Weights of a small image-text matching model: 64-pixel images, encoder width 384.
Rows from expert 2 of block 5 of the image encoder, named by matrix and row number. Rows with one number belong to one neuron. Each number is 500 + 25 x the weight over its row's rms, rounded and kept within 0 to 999. All counts start at 0. Numbers have three digits each. After the name is the row's rms in percent of the matrix's.
# up: expert up (encoder.blocks.5.mlp.up, 16x192x384), inputs 144-191
# down: expert down (encoder.blocks.5.mlp.down, 16x384x192, transposed), outputs 144-191
up.0 101:510516527500456459502546470505531457492518483494525573449502517542505536499476465500503522487473460486471553462507558482501512530467504503521489
up.1 104:519485505473466508526503524493460479539503502475479482504494511536506533517472481559512518480474527498436518478492506484504521505470536531527508
up.2 098:517535515518506483486505503515501475505499471508511492534482459501471496466517501506480561516552521456508477487516498475498488486503509537499497
up.3 118:505494467505489503487511495483514503528518482490511447523484519515519475518510521512447510529535483485441478506438495461503490501521462492529477
up.4 047:447491507489543480510478477532496505446444503495532551494471502511521476443519515470536539546459489487476549471516495437497508513486453506459531
up.5 118:544504477460455508504555479483525501464475484537548508500502500522528477493483495516514528514525488474532494450533481495462521517483504482478531
up.6 088:490501500520471488438507493504521481511502507511509499482434489484509492492458504467515476534479483525522527515523483504523522476493516508493479
up.7 108:488504486517484509494505548498483501499496483534506528475528525491490527551462456520525534446498498501492549486477540506497510487503464489482534
up.8 093:493460536509503533524516527516521470499484548492513499486443515511512536506507519487490488504502475453514467521507529522459507484517499519535519
up.9 110:500475515518512523509535464492538503542492520483500510442474470548480479491495506520461458510485478469514480469479512480485490523468505515535484
up.10 116:483470511476475514497515497481493482532504486474522490514492499499520512526473508497476494500497467513524479492492445511515515483513498511475477
up.11 059:472468530515485543519500490515477561482523516480470486455475479515498480454503491508531507479502539491493527458520555511519509523498518482448490
up.12 068:483505522506516472512510467542480526456514532522515497508497539532541496519489512512483486481489533458477497460464510470514512491488506459481520
up.13 102:472499490463496508479557494491546477486453499472524481484569519481461486524471462491482464510494488493485515519466539501489499513494487498477478
up.14 118:484503555522499548489483516515499503536531481460484521509504551487484511493531499480480531482494490442520524524505478489473522483498479499538459
up.15 108:505486530512506444555507464483500505477481545483467478467490508481478499515519516491539496508469477489504484494510558538496500483524533487529503
up.16 037:504450544520520485473516534474477481490498448505498473492480505473492524461490532555476512500501527531523491527519504483502534500501481506420525
up.17 104:482460528482516502463477461459519489463494500516499484520505479489492471526456480529501539489534536479524525516519520504497509525503507497517486
up.18 106:475498476545524505489494477524484517500496501530491504462497510501501466544489506514496536493492496461499464505482505457527476504509507520528476
up.19 131:523475472507491524474486499487492485538493497518452449480551576477511487517489480493505490492522492471487447523502473426499491484504477524498503
up.20 118:520544490483498505536538489496535476515529483522508526478498497521521506468472527518491560486502479523448509495505482502518481492520512473457469
up.21 092:463461525493426521512523471468502485487500509502498488520524501498500538460493497487507484528491540485475510482521493521535512517508526476515527
up.22 102:478493495531468487498530506452427498504524509475522470489513524529503516486496481508486514474514489516465479457494481500534489503531518447494521
up.23 098:546492485522497515511484487506492491474458500536498421516529520554467497486537512464492495494502500489501516532501431519507534493475497484526528
up.24 095:433516541514545525519488485517507515523527522477488504542522509526492484445504497483532511503470509509548553493490516463498497540487551491463482
up.25 106:520496514441512518540479510502482531498490474544502455500481504536543489525507516486480497496458491513472445494542504509508528511495533509452537
up.26 104:517509516510566538530528479500462489458467555484522546455439484506500512502461509510487513485481527481478468494497507452507502489544492496510484
up.27 100:524530480502521495483477497538482525496519462559521490492509474530485478482495523500483506516505545474507526475473516502545477501503516533481526
up.28 101:522446504488466497502495498535476480528505438549479518492495491524501531529530508515537468532487502517493492488470472456528491496526495472531441
up.29 115:513498523520497519536505515497512479490508511537524546505498458530502526478515534467481490493521509532524469576521533554461547474493520494476534
up.30 111:515498486491503484539502467544515496475544520497482460493477526529483498560465487503486518523485521507494493482497522524518527527544498490492515
up.31 104:504450467475505500496521517497458507501485540477479471477528526478539489529471523539510548462495485465510487551496546446518528489494493501500487
up.32 056:466474477540467485533533480458532503503523504503504454529477505516480525506536537523442476501545470459478519525514513533480479465475565506455472
up.33 112:536528492481486484460465527481519490536494530469468421443513528512473529573492443494438517474513455487530513476472518473494493502525471524526489
up.102 108:525513476519461539519493489536520495506480490540513511451482551472490487523508481552511484532554526501461498504508475482498509523495493527480511
up.103 111:501506541476531490497523506516504482463500479509481536496494530514476495555507475473523466488448518496480498504495503496506499499516479494497497
up.104 109:516560475474464492508479529520535531498517449524506503474514511518467457521474532477537494490524509470476568499501490502513519512523469512469487
up.105 103:509509515476468484508493508501528519524548548527488494460517557490509540494513463477510487476477492485504459518467506490481479503454449469449528
up.106 121:503553487504457519502475497491521529509494506518455528492542469538467518530485527576484520535495521502508497484458501485482461550507530507476498
up.107 098:526426473535534493518467511482519500498446506512529468497464502514492529452547527510535497523498518469485502462487520495500502511524505483476496
up.108 106:528525457508504488501496452486565535486536503516520519503440511493492476503457498471477522530518521434489450432491478491526457515459489509516516
up.109 020:510516471495464526485483517524492469462480508495515531475505460517530509542523471513547481488486506488520523438470482455525562491474541480486511
up.110 104:506452490509510497537504523512484518494456484487521490525495502447513467529469493532492451481490507465528503481501497470479466463540480464511528
up.111 107:514505564501540481488508472502482506478540528513514490513526478476485504534500502514477513500504495504509521464520545517511508501495482505557492
up.112 123:482551491503488467455502534490489519533515476491463482500545500506499527557469480497480515477523455484501466466490519423505524527511509507508528
up.113 096:476500492565487486480501469515452501485538447505513507497505479517492520483556513525510500498539510523531475512524456531464488462464505524536501
up.114 095:511509482495485523530493515507491494521493490498489517478453556509459513518529490510557479522467506473537468503523524496499492511490529520516540
up.115 095:482566496566475536474499499537516510460514501466491525458467534494508479465535524468519517523495482503514500509517502482475486516524521494495463
up.116 131:513530534482504443455523502511449496507491491498478458476493538550499521506495522521491453510498512504484544495471479525499515491518468481466450
up.117 115:462485474531519502505469493484481527472466540525506491544545502468507469519479467506523502473442474539460510472489502491473544454503461514477489
up.118 054:519530521527500468495501471541503495513473535530518486503526530484482544468511517544510487502475513513479454453536497497496515519523538448490482
up.119 131:437506500512543471541504499498442509504506465474494489493493526482474547478497518508490496524487543506526461514520450554480516500489524526473469
up.120 116:480524483531498472502484512516515515553467482474499488480531541518508498525474505519492506522525495515494518526437524423480552491471481490528496
up.121 116:496504496495519486480514490525502495528500466503497508496509507494485450519514501524513478528468509533523457486497497491495495513505497519507455
up.122 127:494466503528490562499520506531508529480524482519493503515514493492532490530500517558512553482509494471529481494499502537496486485507469515493465
up.123 105:495498477521500543500472508483517522478450534545476510541500490496467509451533476523521500498484510494501533513456530553494520512486477477469472
up.124 059:498493530511512531499494460517532507512513521468502546534486549496482481504507488502460506481479515495503483525522560509486548489498517471456516
up.125 117:478549525527552523519501501466494495474513509491501442486497513487486491497513545492458455501513441508509482527488513483491496518527449504478486
up.126 037:479495516494481566503507503482514518493529510508518444534482499533465507480483485509481518506474508543473502517522549501477505490485490485460467
up.127 112:494468523416460521499485535495468447502461489529484564539543494490501517493490501483534488500459501489541525496492476519520526503485497482471539
up.128 094:529479517488538549483503471478476474509527527523526499529513536526538512489473485506473506501539468557489502498464486459512484489478499498490545
up.129 108:490493489458462481532434505499494485493473529539491479523530492556492508507498467535474447519492498515549590484540529487531483529494479499478499
up.130 102:557515470470504523464453503505513503488473506484541472559442475474517503564541520517507551477470493529470520508521470493487489513539488484514490
up.131 090:463455498508508524508520482478510482489506480520507518494492561488523463486498494512515531493480474532537515462493503454508517497522505518493540
up.132 021:534462494517501506508494535491504493515510496516506508461488508502468521502495543525529501537499480478486521471518484495501499490480545460497486
up.133 119:530492518483494504503520494511455490513547537448505520455510477554500494547481480525490515479441451492499528485484468488535506522537499498529488
up.134 109:504473497495473516479466488491536500504517517520481500489520509478507511522514498525582507499516497491526449475517553538531546508476526494504472
up.135 059:483496505493498502559518498490520484521502480531527465491499475515451507480466500493487508558525513510516525456524509456520493483509481555476528
up.136 043:509514502469460535497519479503486494457498437517475510450510512477474495496513476438503522490462469453528468515493509487474497475456508510508503
up.137 096:531491488535477469487520516484541529488531470461508471480492462503569520534524520484487500489528577499523496542489505544501518493496519483501484
up.138 115:479487466531474498524531460491542488525512526517494484472503515470500500509489525524532459522483493481463500458495451545532478486501491494473507
up.139 100:455497472478516498508484494476500512495506513543461486501548490465503491503485520548481531525496524442515439554487493476489531523522505495493514
up.140 110:518571491486489449510489549521495521511471492527493551503484517493523455496504516466477558508479472525491429485522531500530501493502508528515504
up.141 124:495515507514524493480496472539514468543536500492546532490521549437482489537527500511465495516484520476503485492430488489515489526475517494510475
up.142 041:578480497489475477548466489477561535526497508452488473481529508444525530517547513523525481503511476523458529491486464483508484528498551495496513
up.143 054:516477512474519443539498491531494505503479514484527510475489520473469519500500513498530533473523508505471500473542521454478504495532514517507526
up.144 104:549480510486522490511483500555487487460543511532483475484536522461501487482497501509504498509469582495507516493454483487499472496501503489472521
up.145 102:495549532537476529537509473474497494553544440489468529514524465510515509481479511472561482517527474559505527534504499503517487500487503497433467
up.146 108:501554467490522502488483522495481527502522572507495443502497506486492491559519526506471468492480496485488536494473561550487491483525515491502521
up.147 107:472517507528506497507545509544469464506474521540502571465472506499515516461474518503532497486466491461509492462512456505496514494498534486511533
up.148 087:490516483526510486540511508509503512518516512531467487495557480468476493518506509504495493450483487457528495518501517513479523530486509478509488
up.149 120:502508504509487499496522488513499459550484488476486514502539522489498480545506467501469509510520512486518463464517494542488471510513491464538498
up.150 078:468515508492510486504442492527516500497502514509507457513512558515499489522503498528522493519542465488495488447482487441501452553502483480514488
up.151 101:489490498517488487502467494504488473482508528474523513490507522538502504481508538515505470502486475453494503468511470468503462485541501497564442
up.152 105:522479482514489420511518478500504518524515544495527538460531439479508486500534501481518480500512458506477533537493560502498525463471477482517488
up.153 109:536488484514485492472516504526442486488467503511497565483509484553502490478522525461510468516473504506497515490527475486469469527533482492509477
up.154 108:511450517486509512482548476496500490494474504509475511526546512501477505545488501471482544499506476499507517504547521504522534479502437459509514
up.155 116:483568509517461485517503544531489532525533441481501495493491504527511480506536510512456489504503495492534480489504533531513502515532458488526503
up.156 096:477478492489547510573467502454459504519531532514452481503468499545529507487521518512521498506500507523537494486517479458557481498484544539436471
up.157 107:471523534520453433529499525463469513488495487446506442475499519501477491452497499503520498519517530537505526488503521502504517527534491466491489
up.158 102:532492502530500477531516469520538479495472485508480468520503517525560508489542486491495459522484466531519504506515488455502508466523506489463512
up.159 104:496471495468499447463550469526485494506478502490497506477510463503500501574498486499452521520537487548541449479482494488516464540525481553507477
up.160 090:436470479473531530532481506525469512533525455478483496528455483529471474525495479493513475470513538465503454491493499485468510502499518547518528
up.161 076:510470501475498466522489500518499499503462476494483491453464479516524513507477551527473498504482492548467481539482500506477504496483468464519510
up.162 102:522462521533439510513491475489452496453475526489469545507508524532553510513497473489497515513523547523515503513522470518490462469517527467521527
up.163 072:494523506484487491503498510497518514502480541517536549468520495522493490501469463482541555513540506512553522514477495492498494511463481531504520
up.164 103:502519448485506522512519477459500494524517509438470461553507541470529480521519522499494484559497494494479476510486487486510552533499534480510487
up.165 112:507519535535488511510510480510482533501500500514529527527507516526502477556490503480464483497536505498520522443483492496507499494511460505541496
up.166 092:468505538527528516502502460513508478514544510447496508512503549505501470519486524462489478510529544490517515452518480459514482501524471482495495
up.167 048:490556481523476481469497506529502478517534543560518483529491508452504512546517498502497527497494515490503503514509492489488496483484500468490511
up.168 077:507501500565541491488483503540501491491537480496497506442495491453478520472477527508497497481471515507527497474498482485493506461483536496528524
up.169 101:515493514519549446504497488496536508475468528493489491510504491529548525494501506485521463491462524508499530464546522481483489503509515478530530
up.170 101:483478520501426521517486491483489480513514465528513518468472522522498471521486470488479494466471498535524496514527471504465455487528551486504509
up.171 111:496484523455456487491509509491487511518519523532531512467491514507518523490530491483476491506471502521480512476446483478464520509510455517491502
up.172 074:522504500509504521461517534474490481500517462470477456537456490515507498532467471502488546496506470501505515518524522481548490473474501502533489
up.173 095:450421438517491440441469479489490505504514521467508463520538515489511498536491496454488481514524548506557539521474481523496513508513495516461478
up.174 120:485485473491523489519495511493438477489526482487529506459501479510507541492539510486478538480525496513509489512496479474497476490459500528527469
up.175 029:504547450521500476486507511496491472549519506509486469474481504534496524487467502500554440504495464498554514461498481505482482524508482498508495
up.176 097:496503474474505515475528483487439508463511507535543553557467521500471486538490449472516486517492507488451516536460556519520502527490535516483511
up.177 106:514506519528490520481526498507537499532486532523524507523476526499483523536531537486454486533415487487495476480488509478538497460510483512511465
up.178 102:509493537490502503515515463495474519524511475494478551495534522522550485520463532503533466525489520514499483521501444463499513484534501516507551
up.179 113:500517545496480507495514509507537528495508513512542436491516552506531500506526525497518568494497501531465546526511493437546503505475495500518510
up.180 104:488499564469511499488503536527503497465505511492511538475524492494491519545523443542492515460493500509495492445533498524502535488501500482468487
up.181 118:514493458494484518493517461524481480459511493494482533497481485464506471490483507506442502524525506529510528477506465498471483460492500498507511
up.182 106:530518451495494502443556502453511506564465476455529527482493525484455527529477492538528507479526496488517499508477520441510494508495495508464498
up.183 121:524505517480553441507497504526486504516482506495501480484502547499450496520465530567499518506476492478564485525491502459507500505513473503482493
up.184 099:480516483497495454493494497513489489467502464477504509532528474506502509493502507487525479496477498477500487528496491519509473492466475532540511
up.185 098:437525487517487513535462507536509511481501494493486480490495495486508531510495515467487500498541465472478462503507534510494507525487521496471462
up.186 109:511526470449460528478494511507442477505456465488515556534490515499511539499462466479472487507491511509512477514523457527496480491538517500549519
up.187 119:526490481488496511449435487511546503493495522492533434490526483489495507534493498558463540482542513478540522426488511478511492482467521500532469
up.188 030:508492507486479511503457514480476533556511527473472483517537508484473528440494518494498499476456457495494489525496479531494513511456495497521502
up.189 116:484503506483521516485505528465546509486529534523501515547514514501474523506507472496470451469516527475476472466499483519506501512496528500504514
up.190 097:490514476499521518540507492550488495456521454496540490435502513498484521507534515483518512497536519489482474487492474466486491469506516536487482
up.191 071:488501516510524485494503512510514487516544536565470504480531535510523481560470515481501568504488486473468511504511524519499492478493555501453499
down.0 108:488529491505490478524536486455527496492514500511512494472490514483503494519517516498463487533470466425532508558512444539484512539546529510487531
down.1 102:495488517527529484525474541506526524458483495472488524482518511504453447531499462536466495505535482507469529519529491507489465496481505513523502
down.2 084:484502522555474495486507525514511446508456478494432505531526486507494500435483457484459489478555519537502493490524456480450485513505438506501551
down.3 105:469485507471511518505523529478473513499503527484508512477479497493497496485510538518488523482513483517513511478514526505491509482500523533548504
down.4 047:480499478476502488480526494523543518474441483537465492477444466483492468515516511521505503481514488533511477501529493519539518533501495473523481
down.5 109:484462492509496492498487520506504502544503557469477486462453487496518507449502517464489509506492485508560443525492503480482513515500492500541470
down.6 101:483491513505450445513490467511525525484519460500491430538495494505499492503528491538505493523469480448485468488524538497516507484509510484476499
down.7 108:476484500501507494507519489508497491491455528490536495468495530453533577502496508544471513505450504523500483499543508486501528485533472514481547
down.8 089:502499512487505538504508532469471490561476530461509542468477465510490469488495474545498507466503505445492451525509541478488496489496479470471514
down.9 105:536468512488471513524495450502491513525517475501485504502490477511526552512518506510508478488501528506498510562516478546460535431505511462509486
down.10 127:509488525456468492496501493511469484532497526479482488506481495528492539494484475477536489525551486462512500497484506468531480494480460517463525
down.11 064:543468501523484482502554491488502469510470517484510470478467485523483532525513473495470527500497560501468483498512507491505506523502483493487470
down.12 060:518522524539522527464517530467523488499498454510495517548490522500517561511526510493493476502476459510545522482450544543511484460491533501492541
down.13 102:486486510507524551479504494518515537470493500537530528518491481521442519491517494480454489493532502482512502508527498501495500521459476472450491
down.14 109:526511486505470464507478468495454524498506506470540512516466493499465476453473511487473515517477501507514489533498471513468524478471482511494512
down.15 108:511515517454509545505506502482519509523518460497504524526458531501487504520464519483471496493516457496511505484514514500467491495467527513523525
down.16 032:512510459484466512458486434485487532513477497492513542443479486513475507520516494536515576537487513557467479499488481524492505480513488489480501
down.17 109:529519506497483551488498554519480507523474488489506499483494465523472478491446514522458497494479518490496559515503515511481489456474515471487489
down.18 115:523512486471460486508535479493505508502496484528502448528510522537472510507520493485533495522468555485492511493536531487486485531500508537514517
down.19 136:528501473513457458507505476537502490490501487552487493522528512530545461516499469474477503500482448501493471498496502474509496482510486522546486
down.20 113:465496498477495472502526517485545481521491523478487530472501492512491482474491502554509541477494495532545496502504494515499453519539497496534485
down.21 112:509562465494489478525482496528496493467478492518474477508485480477496482479502497483539467519497504518486454495543488509500496453563506510467530
down.22 093:517502513501509459503561521516536506482554506516519466548484567489498532503521502476533505515522524506539506487524493500527467470528504512491494
down.23 104:481476494479487522506508502548468460460475479503510477505470476497500503477500484471570510484500486531519475495492497503511459509489499456494484
down.24 112:483484523498480454506537514515456543467465476501532519514526493515498518533496510471507461488504508498477516485490517483473458520524494505516537
down.25 098:497501500501509534512479454526486491553526492526490520520499497516504512542503531537505520517505529530521466467462550506474471531480460498483518
down.26 113:481462509489528487481507485438501494511467494506527510508469537509516434470500507512509495511477465503477498504510534467525536502476551453513495
down.27 112:513527493507462496498505510485535523453499546534487504522504502438487476530482488579530505531487550480503487511491533537499503518513555531488470
down.28 101:481487563513506522510478507499484528517519478519549494508480517508517575493487489497476532479484491534461461517493487522520520446468517487531538
down.29 128:488524500516537500530513509522473519507513507473475518523478529486552449486517485507473516483466499528518486535524497528512522507507533465480527
down.30 112:523511507501496504453528486495476494509526473519495472496440479511491484515475491475517490492504543494513502540482517472534505532497521532502498
down.31 118:503542491511478480530522430520482499507459503554481457478513473519506504526492540483547468470485509496501500450527481508507511488508465484490508
down.32 050:511522477516529454485492479522467472540486522474492514497476481536497491467503478542478510521501530482487499515504523486477527492552499499511527
down.33 117:483442548508477524431518494503499521535513476489548495505504447464486526478525519475477499476504468501516460492522516521471506517501477461541500
down.102 113:476530504481525513524511462486477494474527466515458537558475544503515477477459505490543477495505515499493490506507476499537543491494461508461513
down.103 110:510493458531541565469513493445487545490500496486469484462471452526423538502482500521527532514532522547489494533503507484514522510524496520494491
down.104 102:483487467501489464484439514553505497461448512520501528491485527497503527485521482507545553487488498494505430572511496503499495496520473449477500
down.105 104:514510476472515498525527500478511499469509541537471475502498477512461474504515480518495512495536494431505524509484520496496473472556518491475465
down.106 112:509477530489512450466454548506497505486515478516504514530504502491507461542517504473535484471474508436498511522479477532479465479501534508535490
down.107 087:498516512499496520498480532521453509495512477499494464512484500449518456494463554516561503503471474529520494478470493513531546473474526464488513
down.108 103:506467492565466482501521533529535512513508462509507505489492523480487491520520516487507477494493459529506496496487557516504508508509524496495497
down.109 023:513485466498530487490515474504519508508458482497502545459512532499504495479580480495489490487487523557447492487501501518539455487509502483448525
down.110 110:486503472499464475526481523503524497498526487529453493468461481459496517444523531473500520466513521499521547498453508497486491485481523494462509
down.111 109:469479513493496449543512511486496500489509496478491478486546477523504518527516482477495524480456497509529498553481483521473526521491449499489518
down.112 125:501499503494458455496494480469500508471499454518497485522501496496483490486502433515497490506477484485517504506479485501493504469508500523511555
down.113 095:483524502560515510504512544522493519503532513524493477551459551487497476466471502534496538529501483484506472524496491520518503522545502536503480
down.114 100:538562467539529482527521524493513475536489488512470529472482515492461502473531480466482500513502530488483527541503546469486481504499531506487508
down.115 090:480463538504484500502522474523453441537462522494484505507497480486534508470463527514452511526527482531482509525555469484513501510487508469511550
down.116 120:497503509494512491449543556488514521526502503534499527517520523484495515492489514495490521525545437460491479533511543496524488490441473508495505
down.117 123:485458500473476509488491493481486475493472508468542517459500517492522471536493490447531495508483464475470479483438501508460484464443517463514473
down.118 055:494524486523482474505501491479487478499483468495517486533486511484477490537498516532464495537476509511520509544503499477487534471535505503503493
down.119 136:464467522486499479500522489510473477471509492474519524469489559492471518502517486472549503477513510491509514508465483488512489547512480535496489
down.120 135:481511497472500489518486510452477505526508491522522510443486539485495526510484526572485484470505476523497506483455516491519523499488508493501533
down.121 113:512501477495495512513496514490475527525497462488483517468522489501482493484475507505490534507513504517469527546472456503498513494505496492501473
down.122 128:507465517506550542471508494496465508527470475473470499469492499524501471507507519466442493483524516519469503539555458500511516485497492503509504
down.123 104:498456472495467495522493507510505474453465498480483503488491511514527484516517475481552512475475499512501490478481549538510528504515501509461522
down.124 062:496509465502477500544486506477486546535498475505513456494529533517489513481458510493565533478523493487545512509478498545496527532513572492466513
down.125 118:563495506508543513468482469496455486496501509541548511478546510493524511513476491474514534447488486493510505504516512518484552497511516487498511
down.126 030:512507495479485510527492494497512489528454475513543501437492517495484441516481473511575485497497494558485562553481487478472525555499447484528491
down.127 097:483460488517531551458511503568497487478497498462465508488506501534508507531511473520496508520493490494502474455463523503517476507484544496508554
down.128 090:501498502533478485493469497529463510529502493486504505515507516466516453519485531519523481514495532569518475513533538513461504527489521457507498
down.129 115:484534492537503472485484533517492495484570481496530469513501498501501523473472480477505545465490503493463522520514521507530549484464546489499530
down.130 107:441484516515495489519480498482543514518523498459516495489496518531484484494520498503437511484473502481481537545507437498471489498479516517516480
down.131 081:512491484521486484498454493520530496508513479530456472498505492522473458477514489523504529519492532510534483506519486494531467506467500541511490
down.132 025:472522475503509511568533429465510510505497499516501486512439558474511470500534501495513522506432477532484502476545498481535476513532530460509529
down.133 108:501509512454497476495471528484458499524508498484496509482481522520503514499503511510493498518504462483459478526452504512474522477532523508487521
down.134 106:491499523502504509492513494502474478480497566496452512512495461532530511494510496473538481515499463523541511519521547518518490491531493540490517
down.135 056:524476515551541499472489523541485541501513498517508530475513560510480517460472489516492521458518455504490427466514519491503482494453502498523485
down.136 039:469479477517514492517518479542510541520479444538550554481504525504479513492472482527531492507485504519486462509539497523477488517519491494522508
down.137 106:522524521513525468494479509489494497479506489502501490516494512499525470498485536503518484503507519491495514527506455473506520502497461511464496
down.138 118:492550507490514508526478491479510498494462530515485512494502469471485497496543465462472493515511477478513504508527523530530512481510497454481550
down.139 113:474496522489497486509487458453446463489473528515508529518480498548476588489500437522517457539530499479520480503510514520508491536521488523488510
down.140 099:509454507503523477513526476474494537538485474485554484455510549462501507520486483494449502551475463522470505501492513514516494453467516501471514
down.141 122:493490512523521479495506473504456521520542496492439498521497515521469495545523476509501498497517483462495511520498481497513507454492531509508485
down.142 040:511513477499531522558479461467532520527484503515489483465522498496510451511501518506517463472475569552510505498527488516503502474503497467474522
down.143 054:530511483543548536503514470499463502508486472489496441490475535488536505489521495488511524485482496513516523507527538483517477488482460482526479
down.144 096:502493519511499566501499522488544530489494494501433502519460464503511487476507475473488515497488523497519501491501495558482473536521508463456487
down.145 105:477511492498472478498470489501515513515485465499494519491517511509511487454514476477474512469506465511528487521449515542516511488481503507460546
down.146 107:540509506501492514474475493478505508501492476518495474508523492452550503511525526504494540489506486490486520522468506515484540468474536484492499
down.147 107:493537529517546479501516524458485516492512528481513513521493545520477507488456508490456489536514487472473507490480447483450479466485525523531495
down.148 088:469513477538483485543493477507506503541534500521479543508517489508499488537472448529486499514476480527472511510515480474515507513489510517467499
down.149 114:492489524498497513492475463512500498526512503517481492531509520437508491483475457492499514492494492502526525504471514510479510481535551467544516
down.150 071:464506547450481472488535473514481477528537478508508495497506468519509508491494497524446531517519470495499494517540503515489508453525487504481509
down.151 088:505505500496533488506474531525476516482498481491497473480479490537467463547499545503513479509465491493483509528480521504495518509488460516504493
down.152 103:508518479500459501506484504477532489517500487487493544513515519506487541532512478485538542498498489553553504536516499522474524496489466529496516
down.153 108:510461482492490555512463524532497470455496488518521541507508491501519482502483531497542494503541532505443506518467548528473482504473506464482504
down.154 107:515488529488483512479496479471453530473478544524542513462492489502523481530458467516483511487504493543476523500513515540461507508433438502527514
down.155 116:508549487528548494501493491536523465515548465510511476492492494485516466486487504450516509529496511501482504450513549514516490503498537502482474
down.156 107:496481481530498510502557472523521492509459529501493482539480476518501462497510498504530473527488561471480528476523535540519535497498500527512544
down.157 101:520526472458495506506485497508518511491509486475533486452478526450560565520490555527508508488538522489530469486456514542535556475493545524515523
down.158 111:541490512475438479498472535526508512497492491501533486479482519533509485517492539490485454472507452518478511468477523510537483494452477462497507
down.159 105:483471538500528521467517489499478507531484437516486512557529444500483503476488494535508518482481526513504500512512532505464507443476506418499498
down.160 088:503515507495489524546504508484459512488465477500500488495446440552491489504504485465508469488522464542502488468497505513479522540499496471485484
down.161 065:483534500484480509522467525493469521557484540508503483558497498543521523487522481518523481511517507452523495509504508523490507509498492520525547
down.162 098:486523476514488511549461460496516505508532485507497462507452473500485488478482521502506496466551520498473484501470501493469475507498496484487486
down.163 076:497483488531519534481489524500519534527474492509496464480484502483520527500513464505524515505489522461524442480487529536498466455501444508529500
down.164 104:525502488507474482504491474467536508479469509494466516523488466486527440524476506538454523500490498494468540492502490483501513497521500472500478
down.165 104:515500491479549471465504558496524515464499496486497447491462483449541536449520549539539502484483484513505510506504533524493536502457509505551493
down.166 083:508517515533490521490463543479467520460470472482530476547477523514515469472472506497505506500510489498462500519503492510468545507522519484537498
down.167 041:528543475546461483472480463487474530510489497481537525504492474551479538493518509521510531452498512526464491508486535513479509520531500527498504
down.168 071:505475455485504485528496502493499495479488484501496465500518502444501525471517516496512504498508527517475499480499467490509527512473498528488505
down.169 103:547492510534524512503485530517509526477501498493500483478509530492526479549520500512525516483512480524508535462453524469475499485510493508461502
down.170 095:522486490523477498529512446521466489483502486492471502498471483502497452469516477470474447523521475472522477547476500476492507509508519500500517
down.171 105:492457486479522499456491495548512510495504507522495454512499498504460500526516547493479511485522487530507442537487499508482505532536442471518473
down.172 070:485532472532507474474487490499503524513461547516483490537478478537468495519533489483489489486488539526500486497509505512451515535489497504509520
down.173 091:501464478502488478482479516476484549489487489473503434492487471489496480513527508476466517504481528486485485525526445478516549485513494516527481
down.174 108:469486512460503479506565490500476472512501498491470522464502494471541539509507476494516511528475508527508498536490507520456490513482501510522461
down.175 029:458535467526478495545520421501506511503444478529491536497483482491502475490488493508476520494478490528483521496511499499511485507464479433472533
down.176 080:541491462469473519497481512513472499540495489494525469501527576473511483472528441527519542547501490507477478517431470478514480447524512495489528
down.177 103:492508466522529504502508541483477508504512506464497500530515528455485472529524473516480504482504506507516492510460487511475469526497528499547533
down.178 101:514506498478470509526531468498498501503497512483479523492491500486458496503514520501504485478506470463499505508528526511507456530479554468493547
down.179 119:490537479488477524491467476534534524510485457559498500546551527511495474503500475496552468476538540495509477472433490498492513484476460492493473
down.180 098:487505515521542494469476531510525492540536506490522482517496515467461478519519494480522502459500544494457505465551519523472523479457415477527510
down.181 109:520522481496479542459503518518495507481491501474463535487488497465478496521467511501475506499498429499506508509483503483528531446501497504508493
down.182 110:515514471480489538495503487495529500523505477500497511462483492452516525459510484463459507485512480506531529483455502486507489483508503505531508
down.183 127:453517536496496517485497519478490496538517488477506525515463498499479520508524496526499549488479466515510476505490526484494511467468439499500462
down.184 101:541521505547487457529501501524487485507481483509477493456485519466545530503497495516512477520502503533569508501498460532495529545480503460448494
down.185 101:468532504563512469506476466480454491535516518478490496490508525517508524482504539481472490518464488516506526445506486461519497491503502526468525
down.186 103:514491490487489506515514522457516524513492534482494470494487514526549479489492511506523473516567519459488521522480473480472471483501476502521504
down.187 113:556510537470523525483500485525509525548500492486525509524473441479452465467521486468483497484466506490526512495504502500487480439478544462521484
down.188 027:475477486487545501497485504442516532477499466464475510486481540542496535433491519536461480511477522554522503487510502490542504486551540481467483
down.189 108:498504480556522482495476525486479498560494467466524510538481504527518473499476519508501507497481531479513513495464495479503512527471491482494551
down.190 101:460512501484500498495537505553497507524529495487489471506508469470469497507504437501476518477528525475489535531529535533490489498453481479541478
down.191 064:522499508532486509528491488515507483564495492494516504489518552478517510591496510508443479505500514493482516523472493512483473544455498512522543